Weights of a small spectrogram enhancement model: 1.63M parameters.
Rows from block 2, named by matrix and row number. Rows with one number belong to one channel. Each number is 500 + 50 x the weight over its row's rms, rounded and kept within 0 to 999. All counts start at 0. Numbers have three digits each. After the name is the row's rms in percent of the matrix's.
# convs1: first pointwise conv (model.enc.1.0.convs.1.weight, 96x96x1x1, standardized in use), inputs 0-95
# convs3: second pointwise conv (model.enc.1.0.convs.3.weight, 96x96x1x1, standardized in use, transposed), outputs 0-95
convs1.27 114:569442463491409504562559466449511475600528504538446564451552457540458479504445446515474403425486563472483536499509478570529566437452569509459493501487472551584511534493516542412570478487432454521532535448527469477585519476567492602479452452459407475413521538450501542584387461514484519607
convs3.27 096:542516570496591548654502565322532479495431489517523504641481468470492459586498475605474440599513504492520476496504501567462497486472552487485419478456463517497538498454519471567502521537526491544398479488588530489502502499520517437513572479498473503467447489366533550527510513529475532444
convs1.28 099:518474415533440555494518564466489500458500498553516426525472490476515475449467490404497613539515444526425515467521502405672533508539514477481627496502579473482576490461574600439550491570483410511559512528485535514462505513465456546427464541494523547418429490506517439558590526531535458456
convs3.28 088:558512575503440618457487580420490458438500549563397572529441441522539470563480558479530496556453510500501470435415548630483393480465474566484594558507456423417449514474547510414477504485434539496510453494507418536535513518446529463477568477472566457482529529462489455426497477441509472551
convs1.29 097:530448502506510487490460429455519482628484510610530510583458472498411475611463510533533382548576502504553424584420464510477445512454425553588571423522469466513441507547444441452443471528472505589474495516529564482517505479504568542539499474416555491466561438575464533494412470515545494511
convs3.29 100:512448620503510546560480495465503562455511496428534489502501536535560517501373486421460460560479497519424525463582530523557481518441492472397473457519516476535480531568574486434563582639476513369495502533594529558504490525420544563494468530441446496488596521403524562494530503496530468481
convs1.30 101:560530507402403476489472472544592491470519465446451478497410484629459498453593495477560503571501485427427420416558519588514517440500466521576516486409449570567495459557568525547429436492510503476461503469581573433513445548518396482485562519472529478550467571498453481481458505513490551506
convs3.30 110:519565520590525423470454429479485601444506422415580535512522519555475511498511597455473487533416536538498559422413485405502458525524461501542536465598478471542477384523513564468465478508416517454495540493568592466469451480542430461497601539492497515535555611503566466563500490490536507447
convs1.31 084:419553596536517457508560508488467524591586409474537617534519539498440485518420539407468526523526533588416487542526559550485419492520527575539517522490567485593497491487439510480535454528500550562459590506519543464467568627400553457595549492505514509501497484534503447514545550556507473553
convs3.31 117:425474480428536500403537513612498463407522558554499520503459556519560523378506519492503472415470606540457539492515463520568481594495514478596440451462538408454550510483449476545440474503483499456423495580550466500549547425484425490495458402397504517524438547486448528488510558490541445445
convs1.32 103:539523440544509444519538501455444440481501593484506471569546510485522538515459464486448563563491474507403442461537472534493509441490396554418529547513624430528533401494559508470518482480495496541479661503478476435457470397439495412432509565524489495453500485578472565622465538510484547512
convs3.32 110:498544435472546556513486500523509505461495506438508462481560501541563485454434509479486506492478537519656406441549534538523441522504617439448465464491480431461544507474409476461471474470450471414541505468545518495463474624507477520492454546537545561486285562535469471513512524479538591499
convs1.33 096:420571526499474586526470434524485431447542525513494522446452478484480571485433549447533593459507468558549548485551528458499506509546513405528546457447502405579485508447542452419447500471494571481428531616457485358614536536464447496466556528569448504504564472534542427515536502522555574477
convs3.33 097:586563416546606422436637494444454554486479539510501528577538672560442478535455455506491446466427512551495407444536508451549566585459447427483469493488521543491434477560415497533458477469472537533485473521501499445545483452422467494531549483476455554483483462516497435529509426487522489489
convs1.34 098:614490423522485508521518524512458593520490379540411457452567514586469493439553508446437546564462486492519548539478476563484457493560432523468421525506500615539536467469539567512494491533576570492524576587391500473489535536434478464531539521440467570509419454529474443559481455436508570566
convs3.34 114:508553490507548514519405448515435488534515533514453494597422586451460544533509485506454598442633472497563471502588607513611558607556498533564494599489492602523560521552546536533494516479470528539482429494537489554535468451493530460504467483558453489499422519459495585536526534439478559555
convs1.35 108:450523488379575472557386518431505449518486467523492546425521511517476500485419535546505461491422440356592504494507514550420521540474546525522569439497456557478488524506497561497489576438459549540483457601569536457574603470481398507501542447466472553527511432431494448431464465495538467517
convs3.35 093:489449451530505521448467397498525502455371479513426581518403496485470501548462463448521478478544521489408503514465416564474514549511403463575465513344509501480419498440474503551494403429465459508503425452439511494529549440512516563592489487612521503514546503506477451541516535500513397544
convs1.36 102:529567473434533420577503473537543461447447514476500543495572560557519414441564497549514503575591513507465475463520436531491434525462544522579459467464470429485469673513429596465483497541542410527434432476516507554444508495508498493548585524571507463546526588487478417539531574504486517424
convs3.36 102:513487481581410525499415493436454532596463538568475569399550436511429437530466498513541457509486572498533444461519417465474513495473507544545568602398509529475597477516446438493501499471571439475545446517512476487547519550514499469573588484506475475480609379483486594530464475492524516403
convs1.37 103:554470529476424427402559568469533551523542460448501592516521493474470494508614510469472436530558495513563535501544557438400543512575521553583502515446490539508548390579510498458571526428466582535476563612500452549542518558513508592469537488468453505437504545472508627556496526528521472523
convs3.37 095:488471559521516588585470497377400484456511480547481455516490450493391438556500523463486553493401520512604484485484481519424508447544537547541465511486581521540516537488522577677485513529550645448410446509450472490484511582512489525492490555468457501464487541430491436483502530479508521468
convs1.38 092:548540388479464443510453495476505408462554515511527607579481498536610574524454641479487420556526469476495476423478444505508463513509550497577514449543621541495493481518525509539459508454550401482444448507468476476456555443510445511437506492593435526482504522519547502526496380549575501428
convs3.38 078:486537601523475471457507435492501485553595501438582428581470468480489414475502449520532414543518503542508473520434616483517537519433497545526604578529537531545445528569387433418503617484539545449487528517479495463564523424455464565468567490515434501481446509526525500501588548530508467408
convs1.39 104:518519473416497512507549466467472501540527475524499403562537512491491538559454539480505599532495442545496548471550493512546496516529618544416434452449423526530378479411535485539551455472594465467551534563470497479538551461428411487527579513500630507532396543438454559458417518552527530552
convs3.39 085:385527566522521580441456496614502472497561463424515552535523530465461499655483516410536547549333492525430477461504487489445503513475486493499610520485477449477459487578480430521513526540469539550590469468486534557504500498510403445559569561458499497481548469425531580483488523527507490478
convs1.40 104:534523471536472467501452561478510542529494512453484407489460538449525440539528508496523473352435565433446477408447468554437527479552449517370476529521432524498493479432560491505485552478534521436393492538511524529475485420622489526523444559431507446497478438503537571488403503519499629427
convs3.40 106:486518487477469432519406451497533493462453459504425620474454399554523515482518616497461499503492479555516518475544460497495460464487525606565634506454397513458427545497529496527524531543487485453587547429564456413479476413556473483605521500505457516465526544493565606560452466535572503512
convs1.41 101:478455528457603531470603571510542504537503551477518507465580469457506517578574516520471427498460510486613442535467495484433556492579556613480600454518481451530519478505489433505538510511471430523578461524475500495598477477527484512534396385494443478440646455491498478397510526480502464506
convs3.41 106:595524508436575507444496530500509486519460509508576466388597449517508429528483495563527473441586452533444548469479479483567512610449580542466573423492510533559494501417443584447534484506501454484475499494418601490522454489485518500503400448382534503459470548462615513416474522466495451518
convs1.42 107:544548460520500467531546498547505506506516493475467502503537525454546474477499505524469538517508528490396487517507494510507425512559517557610522468561517508496495532464411513531503557473458319567477478520435465443511462436598511477474424473525427467427454493558458534642581647470616495514
convs3.42 111:472441525512449478531522527487536447508574476494529567585511563518518537531432536399369463394520494480439524479481534538552521451484522475461470411461582482541430533459519534529510519484572534340471515536555471496487571505513585490440483390492466542453590402464448486437521533438509481558
convs1.43 102:505391446474489466568497450470504516388563417562549496512594525491458498479585530526470462480454480418493589495468517456523476555606600450495503527426536478526421536535459434457534540540583457502449471435427481500528535495534468466556473585539497496581558526486479558536539511533605390547
convs3.43 092:472505494511484473403503455438609531480428467481552561540516524503606498452484454486475484451509553521570450473512580528507503481516511545563542505629387513501555470471458344606514433380536449442580525465521467503473511530451525487492551501570513494552504489490584455531476604517496472466
convs1.44 084:497464442600448482587552462526409582479480538549520434397499546492520537516525482388538550509527509566488578524451491497449491578518507498488446535483582536521560525585474526596575448560468563484483488466535422547526491457431413504580577391532458515529588482456465493454471497498527409500
convs3.44 103:452574434473518538564490549490449466432555558397601466527449501461535409462574587467492500550535491564549537475485522495618499561489491511535509477445483467462528469440591476532460454469503524408494540492518456614457568474496466508447615551560538499541504477453566414479547624469501499502
convs1.45 111:535530472594464527530384520511496559511491451502477482519517507590489439520546478541492552451557555558433463516534550532541565469459478440535549581503527458523557513557590583463562499541511466405491506451426514498356502499505492521535545437446625553604449421514481507416501423523510433519
convs3.45 087:577462505550497434461509449500537512517429514514568430524443536522475504473538504618605530356462491497452479513461477511536471472581499590661581544471491460513482524551397503415450485479492434496421519492495537429519476496558494497576501450529474485520480497463554403544566575520526432496
convs1.46 079:479484449546534533512543510512477550550447423555470635570470504522568529506452510500582463520638523618486508576514559542507494493435575516447496560562488523497404508466448463577534538469438568592511517484464422452644585523518420464490538493488522472505535500479480489494549452516531448558
convs3.46 092:524575413475487520424567558529386409498465532458464582422526481498514473481483443471439557476486452598506479471465524518518462470498497474456509547432593496539507529500563472523500422513447575511401379477497534554509481549494464337421491524535566513539549495571459475516531447579484452470
convs1.47 098:581496576460497461411493452545513490470489546427548470431511534430490502531528444592529466481463532579596469456531474544486449488480496552498517574494418465465433442485573474471506446448530391407506412503531582626418492508476536446527482534489510422527514536509524563443520528467515650501
convs3.47 113:468571558501495446551578546560597489414458511409532551511451562436395525467494415582527424489453520446488430484549539561453445454511453465509424449512477525514518466529575501587463581548541464510528579434514556563449466508539465516442487541588497505427465531565571409532554516528471460509
convs1.48 109:608501496577521471403523424467481527506433458512454519488540466516547437448426525488453441492470432571568484503487547515448510438523494520462506527568590638424574563437559519498484501533473563504540493470457507560634493493480460467520368442445488459469525516564510410528546544431533533523
convs3.48 107:389425556482606473514507502531457503511483559458515517435439566523500559471545528409453511488575492415444479440619575500544415520436546547521540499589423476505490513540520512497459419612385540547615496491538539441537482560468516476494523413471516537497489530502464552466499496530539491576
convs1.49 098:499469570487554513524534524473509512501484507423571526504507567435544472531597512460483523479511525536578415438453549517489480517548492497528513538476505512533504596489611495494605515483547469530441349487609520527552565470497489515445594502466527458534503408525492435444541591468572648555
convs3.49 095:601495578526518489541549536438438532454410488469535467462469491375462475501477475471390454587471487440527488489487551517496503481531470475474486621509563535531478477589490486565538560530614535504512470487561479521567537530494522393569488356592441439498516440510541519543552466536524437485
convs1.50 103:499511460567462405445545506505468553547446460503517504489436582503511609479402519387438591499573504473455484582447506444393452402483462406613468564565503543559474545505487482571495528513500466485466539509480565473571567507417495526517509406464550497522510419425529481499515507444500501524
convs3.50 085:537365453485461621620504506456456494517521486555548496440350510479517471459508488533559445459550546494538444493446473463393533504445512507454554491488504588531531550585444603496496573564437581504472552477587487498474462511542520413517486475525475548483485569545541517547519497464514570444
convs1.51 071:481447506638474544467539522511488628485466572604524453516517446527507505473515552459436529464547533549564637563499504538437520517528484487519603524508559580455515512492524464494483455471513513523480566470514467441570618525434436532602499522511573513469500525501440411544589486483534406513
convs3.51 101:417534552522529480531380466543444501556434506454495446447417471502490488485534530535460480434616506486609500425500625551481476542582501567549595491558464469469443469578523504553495525489464471530409494513584544560477526511545483552483450550490577438539415516487550486490460576481486607514
convs1.52 113:512442532570590518429507433484526634504450460470537480460495533459554632484494529495494613533439514538562541501540501521506411449492492485466536538567538464410428427593553517634475611470476515475434531456478505535508570483452460545568485504549473435512489435525498524560508540496508496428
convs3.52 102:445534494436503378466462569380496470441480391465447543478493407466565594404526473487404491549510514462447528512475600565463438519577483526483432466531496495466465476513547481369571463564558475546560540520504545499470509515544543490524505429502523531396429430484486530545500515473499537466
convs1.53 100:527539465453556533533497436457362494530481410497506500520492527509580532490434397523544511546599500603549492547536620527548511463543546499444477555615487545455491520518580525574529607473476493584480554519462531490532616528493448536557514399535488438553523485502558440507527549512502518486
convs3.53 109:525488510474433486526488537422533557641572569420453464512534563425520611446592553468514480494558462450478516532440452492544481493493494411340490412504458534412549434498561562491580514501438499513454531503525518492504490479486579500566478480473470447537535538510551552517494589476532575463
convs1.54 082:438425570554431435488506584532477596472532531438506521528448494530467483453523520451469513547665545510525560578514550510430398504498500520548546524537581537483499505395487444494474508454514429539464524578536404497535564536425575482498433521466503477454483504455464415454544448546444462586
convs3.54 087:495420519477511524504516451415468520525479425517415536450505389482464518503505472435499410448589538540504408469435518457554474537438472556460414516425379530487503450455511455484498517451503600483473535526459558428448557577507435359541552408412521503509524545520494471526467507497532568532
convs1.55 076:412495473480466444568506537569473542569528545484534495516506547481538520513565501524516488506506573431565501561452532499401520560600568517458594465461500470496510400563463445492465460427519514470512446477599334557539545518466549572464530437424488526540484534555494401560521481508484407556
convs3.55 089:567571448487424495401495568516498503487542402551547499460465477486506513488497447483535506515452555464489473544470581432501446491500551376480485474560494568530430495430515496590551617442512439554475454525567537510466442533552489586497605628592457536530469528415535505485502465524453538440
convs1.56 092:485495543443598527514506463494489507416538478622454504486531526498444523462445415424493482508450505516438538514601573529484438472486407458496518455521529615514529515541492549469514448543419550464434608525507502479527486544533476515634543567492539526423537564502606487429477416541513405499
convs3.56 110:542482505486570468488486528459579512580535459471423490568464494526417472466484454450423561488486491497477495520498330451517515474491473418498432493477492532476490482587378527523509517548498572508562483474568501502473513523486312471567458534617466450546539514560548481525477413550531520462
convs1.57 094:457483471607492510563450526563466531517367487547490510412495549506457441561629467451551548520541588489505470526534521586525521534571530506533529457441456516481519336555511492568473536453392383455521462550511510464491516535465567511485539494522473470497467459594601469490536527492500505504
convs3.57 110:512509592499567639522489497468558550462435480491448507536429443463569555484524493539492479535500541515479448516511443590476560489594575502537460570634458496477544428459546422487475463474558489504508487454504561561450493521487557450515414502524532509558374457567512494609554535583528529548
convs1.58 116:530515432514488513549529502618536462588525467500401524443437507657435482500563475462519504572442451472510566499471558455491563558538471495513470520420510502668456413559517554524567536475587559514519518453545531495537442487505436572536515481459554481452470458493474507455493453500455475409
convs3.58 096:500451452577419463514533558578481470467471503634419614464491484455590528469523485493508481509463436537426432537501525503508498491580457528455513520469577487388520557465547445568526474500500455386569473511436450441427513464490474499522438464562487453555523542608499486473500555629531512512
convs1.59 095:425447520559514516503544478514425567543512463477569506463456461436566445485529483457462446534408503550498493504479556486443447483586529494438514456493499481494544509548494511527513574480533528533649423468523546595473519523502466445520478482543511468438464554538444390641479607569559606561
convs3.59 097:533595531520524502511424479610500521537401427468586521445491471485439452464510484451449494537495595451499508529405430541494508501597499454526435438556450468581472547479479537412528523424494478514504426455462444518481518473542444587502517601520558550554511554389526572558434515467478433454
convs1.60 099:489552517474457479534520498364550559497570535545457440450476489437496538555492455537464545516494440457509562537460467509589483417543498487511599556510502520481529523548594548535533507452470537481491444508559506575429493484450397520546548489555455438633611450473528398588447530504568444524
convs3.60 099:518535409487480447476521608486562435517512462410411575489513429382543477494584485488487478550425530449507516547534472534519505400501534495536660471549609527447491450486492562512557455505539509498485514509529474479476552565460486424420471520559477533407500440546525430407443522490519537500
convs1.61 082:445473613533553548470541468510486611516527565547462522533551457417516529500404553462552474453512596500450546487446555421529524467522517554457516488491532445455458437484405491511594438571567521577454572387477456492441564464497447526418479471512527487454551468479491422525588519544495427545
convs3.61 102:466546514500512420418381472506540484524440486506535435459513407528432494481556514465585439472440580505490474448536524540445599456566533487606425457582505423492560542570448478478442526570491520460399552512521526457474509560519489539457566508577448468512495484599558463570547486524519408472
convs1.62 097:458455512506470566483534543456455530500477475517532502465569512515569484475583545472513537430511541515574527453516575507590511460586563396516495513490453468390460500590494501533498486395482442539461423559537482516389459592530552557495480410567441440456420507482531525457510476533433639522
convs3.62 111:460520471437435443590549562527523391466551548488502510420470519489527454446519479550531597467489555505467485499576652530518386550515600416411494541450429529492435569513531567471435547486442531455434507506487478578450483580556483518491487500500517570535497530448558447478519438527481453532
convs1.63 088:513615385541530324482529542595475505516449538388447546572451513555511523508500482478467515521486466505440476434474507513422571522528530501450508517555568470508456474480516501486603449454539477502471632526454478565492531471504542538504538505451521560500516483571562574557515495486512388569
convs3.63 110:434551565445563534550531538557589551447506605518523508511458530506483483505497525570527515466460559477499448478621565537467436491508476392481476489515478447496575422454475546552509486415456558543491543485528580539486382538541542523520497496535558560557364480641511496481495492532508586525
convs1.64 102:548554552540512564450514591442431536473505499456451404541529389578483517463390525473582480516573441447464478495469573468592502461486447566538508500481589532489461464441588445577500464517509535544489488482496498367447469451493471543522507495549521480422427473529608474511482414493572492539
convs3.64 101:446504466496454528527595467425542482464404573421557508439503415520477485512548507554428483468429522476497501525459479404453512488465545478541530518503536535468558526531437450476497537565564471606398553522532558542537562409533434450483622553531451445465561454635523485527536465543471456482
convs1.65 112:593477493425450487462449505421546404540525519578452478552523588479568533515558468460480545586539500504455583515447486486538636567425527528511495459518508554423438473507513428458364435412471556480511460579515511511517533506521450429519511468479435480525472461488557476520575604553537470478
convs3.65 084:554653505498541521402502535476491513494485468645409504498506479527542571561463493449546541531483433538527553420570463528431465445427542459512419451419459530457513605483594542435456508458426510512508500485529540552512521524464611483509476483485522512524466483412459407556490442490473468526
convs1.66 113:530521578524509603492480488459461531594474530539532509579607535434474432501423467441536494386444528434452535513507509524549560463546540502434521548506493504467513451647502452532518493362562513448575542474498530402603451517558465456542447526470489501519559473520550504509415505543532479537
convs3.66 097:487558583500472427470464500521586526555417538515616480522582454504509450525511481459580636457511445510483442478472487587482590491497520535493526489475430417486460516463436646608450462434460448469480465478505423498469454504466536508533542448454522486543433451465402472560485535461545509533
convs1.67 115:559415518520512519538452464484538507522535467586521475384518493422479431524369437544482511444558494536584531525534483482475451443491487555500526544418492565663508476434526559507516523512510536483553582523470473458494577531478465404519566513559487503594512480542465493504546635469520583483
convs3.67 105:496418452542614488487507540591519449630477485510413439413401494480529471491491449482502459504440489508535496511587529580526599459480567529560531529555465568504474494504550498449477413450457513516524406461555604529452517470465499413528550457592476453526416487583542535552522482543484468485
convs1.68 131:505466452387527479432582452419550354544515489539517594479401489519513470473416455493521529464429604434486503493507454481561514582449510516550492435476489509525492486560542502469447510545456471505451477415558498506540415499505549493392477516467437488519432455474406605518445505506545575523
convs3.68 092:443507571521396542445509501443617534474501478488493601455463492497529477528511515594515453529461486503452536499579418602445466560549470454430630460533507467492467487401498527522525496534468453471429412465507516476521464504474516447525445363507583514506542450528508581551506604557450505468
convs1.69 093:495437504473598499503590480571504446483502553545567500509518483494533474384430499580591422571530540469551516567470481398447523550512592527422522540560473490542526513548522541542473586553491431463486562485461457479474432540512596436459446401507459463491439451551441469456545592510451454476
convs3.69 106:478476536502439582538523456401500500625526485469583432534524493482390470446479493515556442591475465469562543525417491465518474509483486507482533518532541457502415546446455442665492554554507559553543511514511492492532498471547461526451504567533432446477581498586565492443518461543564608555
convs1.70 069:410499598657526433520522555565357521556483563504522604573501489504536535558560535426425519492468566527508500496514543488489451476507539507572534464495511456530501476531457462479484384528485493467455453507554399486475530548527568513500603518449492487418520520595496401496567522486512497511
convs3.70 097:458490490536447513479526530493398565457549455498520486471540419576493546497494577554560554574489566482570507408453591563541556609465521511543505457441537501453604475459529518560475491552449575569425441491422483417490612540495514483534505414481539484484568501515497622450517483499521498570
convs1.71 097:502502464546547407453506584379505577579455450502499473502516532371587554393599528545484550516504505495616553505555557566524575500487510495449450464489513482493489477503524527543522481468573489455442502563472443483467572549529493544614472498572571582437526428515557525474441507487485551492
convs3.71 111:502494375574561490537469463379604558517476481467491440454488496536418516446501501442475433488516455591420431463522516583407597545514525442526526534473474427394564474440552463436514542614486456450526529484498571518469584504501415566529522506481550454477503484484527494465456526504492466447
convs1.72 096:473438456436459518448493491455490481468512561551442487608421471488407506456563458571512527492467421464425541665447495489453570548441490539531528516484519541517483467513435527493532495431496515534500440511527486498536446492471502454580591508444506516488497555389530470438593557509454341486
convs3.72 087:485524458459465505419432509481443516488510463424602445439536511491484483484524518511538463380481502507405490446443511580520471500527481501529527485470564462469546603463524523512451480501477441560376508560321499513522452475465535392465468629507549536459415511443456485492515416476501519478
convs1.73 121:530480509443484486457511541456456518487526498467498512479487380497539470573426428496499635586532498504528484506516539433469434525520431498418506638584553542539446472503548488504381526471457485441426597554485516498451504489486457531518417497461448499541669482429504501462550475473460484541
convs3.73 090:533545561500479571434551511424493516575617464492472454630540505471498472504486467484537523518582449531465546469416491548538637511469525541592589460597444459443484537497434508473495470414460539574515583482485534491473532489524458521515499423463539482555527503441458488515440542505481642547
convs1.74 092:472524490454536499481533475595511562491524499507468561408492508496429462531602482470487486396430444458596620494499526519605572452543536490558504531489552592496539449504534544506455511488356438529628453499551524514380503572455523484561465496484568484455514469486419507469490500538521506537
convs3.74 098:480534412480466526457523515534580417461464548578504495422426537551492473477538485491450512495472353539522386466473514529519560570470527517467554482430590440390508556541484514441518483427615530446449550511487547524551536481391456497554474528561465538520578470452545465451519480588536517474
convs1.75 103:581524519537607429511488531503554613435537535536529458411517494490494501443545504502431518519435537507508521421513409438462477480493459517482460558467577576498587477567441507497496530590478470546514529512455510571420415453538576536499563654500482584505460433572481493508464543480554564457
convs3.75 107:526678522504484516373495496483536610469420477533469558559419498494440455516490464467493486446560523564576489456568496497465542491536471540504499512518518578496536507525454574482491490518439528490576510493474398573525531496510525450388345547478461557563463515525481440451459503518490558440
convs1.76 097:503478485522572484516499491597485477389512464489426468578539549493468533453495499537509535490571438472590539486520531534504541446527502524555459567493440540568506529529526523445594481462465398410507461531561458469564498588479455495451469535435390467611481609434477454431475483532456488371
convs3.76 081:344444486519491588426512488425515547492406448478486552548548439497575431544490557502511470500557539494494450533558536502496470447486445532516560515535501481487529455462482625431514488434505380490520514462392487525485463391440504540525516419548538514574495511467481437527540532534515634478
convs1.77 083:475402602487481550531465557519529538464533466546491565465534521587501489506463526494654541501471458469475567520484473470533525425490491451507503571484367487477495459493528466501525432505578538538441569473450456503554539537500610515476574505438523571425535473433627447470515462629516501519
convs3.77 101:475479418481564515549412492499457511578480552527540519556603530427443508501515432556488497544470532589487541411440475479457572448592503448541486489490416533493582485579503508473404642463557541495528568532448425472440519538499380500437494521580474494533539486482486455472464567499437466475
convs1.78 107:531588527601453360469464474514470470519588499431495485409455492557383405605599462500495431493505455493518499434476469583504497486437471482588425561435561498529516467470542488452410442450468469462549467454476475538460482607486586500542473492498504495571516461492502509496441513475489552470
convs3.78 089:505551519583406561448551489440375514569395468522538537564409529494427499505535475545490526606540593514441516458514514555523522418465454582549549487450518503478544473479521545521478493527477432548476481467441504536465477525576517455556627577468429509483598471465525385465495515482502470490
convs1.79 105:427424530485519484482553451450552401490583466585436575476458521497564565515614536496505484524487514526472519428412407532554564459479518464471445471505586564514531481470453477468507393537545577592464628554431480523564479540510558506487485529488402492489439523524525515521566491498577436505
convs3.79 099:606502481573532536516418476363514536509446428527450462437376579525495470507472470507518530567499478478574595521549497529540536452491459476547533527572536488498417463555477524495481531490430520554465579465432468465515487475505435535623466611529514501441459514535512458597485468511543608542
convs1.80 103:501584499479438422443526604452530485549507468495491547376580539479462545629565492487465490464564488465446497518413589452470508503481529451555516413425471541608503544522530466498531580519591473506499487564501567492457455499522466484512435485567472498542475507411435445621511518487560453467
convs3.80 094:505549535431501473659488395589528523554430514575564546387599531500564564472491506473598490508456556524450437496460562504428500462524411474590461571457445433480502492560521498557501500531448469576507479450527487475501496555449486506568467496509480470513555501515517450404506454528504398477
convs1.81 114:476487560567508499575488514496536567528590488506540414460474551480489427419492453543574609499539468512486482513512500436453499543438420432429524487522542486484566447618508520389403506532588435540460524491437465616440504516608507425456476546510443539481539490519482473459508446502420525557
convs3.81 102:562495529510486610427426535477597497498540440538481473508478444566537532513513452489514520504537436548527556449484483503499369535499510504337550496493531456519522552440426452505475513512512490427467478489576456580486573615451498478503424520518534516505573622509478386558514521570494465448
convs1.82 106:513513491530510521458450483558518486516414429476436484497505407457485514498464527504518508500513471424467506528489578490426454412524511527467516550444467522461516389527474512550457582466503544532484653445490550673593528496460503420589569515541585518542508564464540498411489430534560459476
convs3.82 098:490506385508529549421459499494504515493557571525520543451438485496483530491511484542399496553448475514459559554515578452416507474583488486525560446485500584482540535518501441404492469567467477540398369453433530609516526506528567604425469484596452505498408465525530520482519491493491410561
convs1.83 105:481412545463560697524418518446527485495468486589425567516464466600475561454480504451513493437458432445497529454486441445474426462531460476493488610468505512523549440427519444438509481460495655547566545425552462512470515469536498533501517468463536449458461474437529481493503466481482503491
convs3.83 095:445589408542610522463478524548540586528487527530539498431455495481504548496496500578573455507505486513366553509392484598481638453465519506526460509415461565475532464507490437500551580490469472591415522429547521485548472480513430518488531549375465503506497468522504493522517505508489398494
convs1.84 100:497402567520495646597474489539533540530545596564470551540530483523481562520490502524500508449423542467483521521451434478492523489509543461420468604523338551571473522490591527596517455509493588492502544478576560541507471493537496550516463508455524535478501490531492405440457474471422491413
convs3.84 105:511536566442438404394385592494462515471575464582557449506458433427511444580498559488588422473442518460547476479439583487523567488522583494490549499549516548472515522499462483419515469542522505408482569527463427431474491516511499383485538503473481455482459512484551566543433514499434569522
convs1.85 098:499614371477518348444510483410469484557546545472525550488596550472518533522488445447425490603550489529523534599557428500486503519434448519542474394483479506535542548495532523467510487522469415539552454563513500541520523503509458523417494415490487571512523462556515493586506595435514534490
convs3.85 083:575436480506470501562493515499538473489540416398483543495545517537468509474495395579478506449482428536556462534651477434533548447499552540514398463544521497516557512514412448456479505445502386424421536466506493575424463489524532527563508454600565463508499545482568452445434589481510498530
convs1.86 094:493504486490439478488438516451579463456474577483489493601456498459478451448437514490468562415544633467487574501493543503426451468504539521548506406464532402492498484561581543452435482454479465419555478573559476507415393462550431458469545459478416523514470579474402495495516527600500469504
convs3.86 107:509524500407536524440490521547513472448481552443479490395594496493495447494482541500433534413462428471481568465484458586420495509417582485578431506452502449421521432438488500418462506499479556564553456432542506438492615479449574498523436546460556550476531469540406443511491450557554560565
convs1.87 103:506461520550464546490477568437461518532478480584554551577492466491515515497538446503527496471517464516582528493510453498526565587528551482454560509506428499473520655458469489471524528473520450460532292558557498469476444519436486562430503552493536487492469532524453488481544603519543659488
convs3.87 107:483506477446552502598545411515533500542554539388537470496503510535569541500498416522461617478475507536616443470571506460517535602537560391562539467505443514484468506436422473502487501463474467469568583504455482565416440554537393460551468486568538513465435564509495475429488487433515519549
convs1.88 105:497472468413525512479556487583584494458609502535475461536413362492516466391463503552450514530546571462482528549555552515496570557408525516490554468453485558483480473517484560503595523527489624533504470529506546544539477457480537484520494545497500468402467674457473558476538502454510454497
convs3.88 106:476455511525504481501580433513502472483492517586480494456478452556471462517468467575413539418625491520443577575529459535463557510493463425483378526526479601550446463456613475467580472504487535445554569465539474553512496511603538499449560470495470448556483435581497578426461447503449441526
convs1.89 098:457457422503392638524489550472502455519554519475478567550493475429523507493463502481455496486537425491565534531475376586478472543497408516540510433460457516502477484506492470583456593584533510581453527489535621447470463466590535493520562581532454503466480451531482503610565465556503564484
convs3.89 105:551486484470538497441432514519487477506418408501461449554487423493523541499441497486460435631421455530512529436489384444539499534429506549464578574465493537494502509467439561480455521517413491577455446480561550447453482543543514433576594480478513459443618516547525550545509400512517545579
convs1.90 103:564528441502417417466538662519479529592444533428508469429565480514473520565569591543472497634504542566535534479538482570512536607464540522535463463445491540525461484517494488598540455486516380461498476569503477500400535536553533467415470475488558498517485517491513474523457535549513553491
convs3.90 091:636484501488485626502403484485567516542516447491509523460564535466508516478515531511434480571461533495477439490555392563412555605516511555593524585503469477468535499421411463487479464519487409543507515532405527440487514477439435438560537421561570530517498442476463471588547508470497491499
convs1.91 106:523527597403491493450538469493441386512463452444586525511422445498535504515480429554651448421518457451479523488476588545542480546542501472469370450460552488490434551419470452434486561487503497531445502512464481478498521465477518536574496567447419506548478512416496593534543486456435542484
convs3.91 106:517467360537395547490397489595482521565425473460444482494436455511575575454545512443512392469556478535442495514542500494425557475600464553576515491447446383412476514461450529547512530553449497533485480507462564502471452540586470526520530515540499495493508456511510410452582462456471480520
convs1.92 114:486519451579529441539616491447465515635454569476540462517423431544513451557575480497433526442516503558490473557464563453493495381547499525596518435445511407450504489550578505541551500529523459532534404539516528465551494525541481571405550453512464495467481493561442554562470571529533444543
convs3.92 103:551579665566457484455512455425519506505472469486418514530554402534523545486508421492439547460487551525495518462479502579558439544539522486478488491591443459611529489560497490469483514538474418500494484476412511597462465503487554534527460618473563500586570567450459514549435586476487522484
convs1.93 127:515448528418487475506439546524537531466439524497502479513551418573512575447480508485584529510518481538449555588597494479525522431390542497422509396546489436477447543378523401429487524515441479487566465446577560548535443502487550424451577542542490483491549493458495502533539501518406565415
convs3.93 080:597555533522435518595417461491529537484566495465489535566432449499403500507495529492515475452402569528587494469412563441427527483502513530478484509549469507497538485593547399428484496556462431544481537478449498498500495508484453443534570499575545499503316528491475468594489531521510583465
convs1.94 096:461527556464491531561473498516573541463496558509564560572524553521496559533503531514408525492448507462545467532488472444508454453500506477627532539408512394617418497522452506481509465420507397557547502526598388529502430531538452490509546572531518561460492583521397487543463491423475474571
convs3.94 106:526467521474466477590587518496523598513450447557510550519490536447481584452428500527370482453460509508512453548457515527439483484475393485526530545529471494566460561548482453467564544513546527455435552416548466581539538403448535577536514460552432520423567567449562444436558458513595477491